{
  "model": "model that predicts nearness at each pixel",
  "dataset": "rendered dice on a table",
  "train_examples": 145000,
  "image_size": 64,
  "grayscale": true,
  "crop_scale_min": 1,
  "horizontal_flip": true,
  "translate": 0.12,
  "encoder_arch": "densenet",
  "encoder_norm": "batchnorm",
  "encoder_activation": "prelu",
  "encoder_depths": [8, 8, 8],
  "encoder_kernel_size": 3,
  "encoder_stem": "deep",
  "encoder_growth_rate": 32,
  "decoder_norm": "groupnorm",
  "decoder_activation": "gelu",
  "decoder_weight_standardization": true,
  "decoder_widths": [64, 128, 256, 256],
  "decoder_blocks_per_level": 2,
  "decoder_block": "plain",
  "decoder_attention": false,
  "decoder_upsampling": "nearest_conv",
  "loss": "l1",
  "targets": "nearness",
  "init": "trunc_normal_002",
  "optimizer": "soap",
  "beta2": 0.95,
  "learning_rate": 0.0018,
  "beta1": 0.95,
  "shampoo_beta": 0.95,
  "eps": 1e-08,
  "precondition_frequency": 20,
  "max_precond_dim": 1024,
  "merge_dims": false,
  "one_sided": false,
  "adamw_lr_other_params": 0.00093,
  "max_steps": 3800,
  "batch_size": 64,
  "epochs": 1.7,
  "lr_schedule": "cosine",
  "final_lr_fraction": 0,
  "warmup_steps": 380,
  "weight_decay": 0.4,
  "adamw_weight_decay_other_params": 0.05
}
Rows from block 7 of the encoder of a small model that predicts nearness at each pixel, named by matrix and row number. Each number is 128 + 24 x the weight over its row's rms, rounded and kept within 0 to 255. All counts start at 0. Numbers have three digits each.
After each channel's rows are labels from the 100 images, of 14976, where the channel reaches its highest value: "responds to" is what is common among them. Only what is clearly more common there than usual is listed. The data: rendered dice on a table. In brackets: how many of the 100.
# conv1: bottleneck pointwise conv (encoder.blocks.7.conv1.weight, 128x304x1x1), inputs 31-61

conv1.35:121120127111125117096099100139144107120122077110122115147151139168130135124157142129098160130
responds to: black die (42); white die (38)

conv1.49:180170133050117145178124123077107119127163111130080116151115155118106139122106102126156125109
responds to: white die (84)

conv1.52:093155163139119085103142103153097095141095143084114108161134098163165101120091116110115092097
responds to: black die (65); white die (34)

conv1.67:124118155114171124088123127136088089132157172141149129091123156126116142155158130068105137169
responds to: black die (67); white die (35)

conv1.34:069170108145118166103137121129148141146171138147091152135157069109115137136146102143183170127
responds to: white die (78)

conv1.120:103079147123115126133138105083172120123150118115167161109129143094139080086119163119120104133
responds to: white die (86)

conv1.68:090153115109163096155172163111178176120125166141132120130125113151119150134079115131113138165
responds to: white die (88)

conv1.83:113130132119181130107091130116105139124117142138088122125084108127111134114140141099121118093
responds to: black die (39)

conv1.125:146151151136107136139128115148093122134099095125101132134116116100144114179112127076155131120
responds to: black die (61)

conv1.101:147095126128079103158137095126135131103181136111123147098108125100127143136131131159123135105
responds to: black die (43)

conv1.122:121147164122163141148117136073143145117116135152120110098113129101096110113107127122087068123
responds to: black die (66); white die (45)

conv1.86:150143139122133108120114134102169167119125093148172079188167135142153135113134095090090153106
responds to: black die (97)

conv1.29:132124096112117133143089169150112143099124134122089117113130124127157083108100100136139098130
responds to: four on top (62); black die (40); white die (39)

conv1.115:133111156133137101133135078138122111129114109129111100165147107126132120142137137135129087154
responds to: black die (54)

conv1.19:166096171147148136179170159117084119126125145154085195092143113160080127104124146102125131115
responds to: black die (66); white die (44)

conv1.50:109112099147166136127125080109152070141106143105110086103146140144129107148129122152092090119
responds to: white die (86)

conv1.111:088161121141094118163154169155106172148134120094111131161155155111152121148155120086118146104
responds to: black die (52)

conv1.107:087104134119107116094102106087165157127109143157131112118121151095106143155097152110134135206
responds to: white die (94)

conv1.4:149100149121144176097100129124125185139089113130155091129118144120146182105073117110140138100
responds to: black die (51); white die (45)

conv1.27:125127142153123124155102120128097135150117129127160144124131130117122121123118131102139105120
responds to: white die (86)

conv1.61:157116118128110098091102154156138133115099107171176157130081130100123116117089120133158126128
responds to: black die (58); white die (35)

conv1.126:136127143095106107136105126126130155154080141094090155101140111120106140097130133137082113114
responds to: white die (56)

conv1.45:101123139134123092124134117148120118079128160113129102165096150164157102074103107135137153122
responds to: white die (72)

conv1.89:156088124163102121118136108113122093167137140134120084152131099128160125137086148141139109127
responds to: black die (53); white die (39)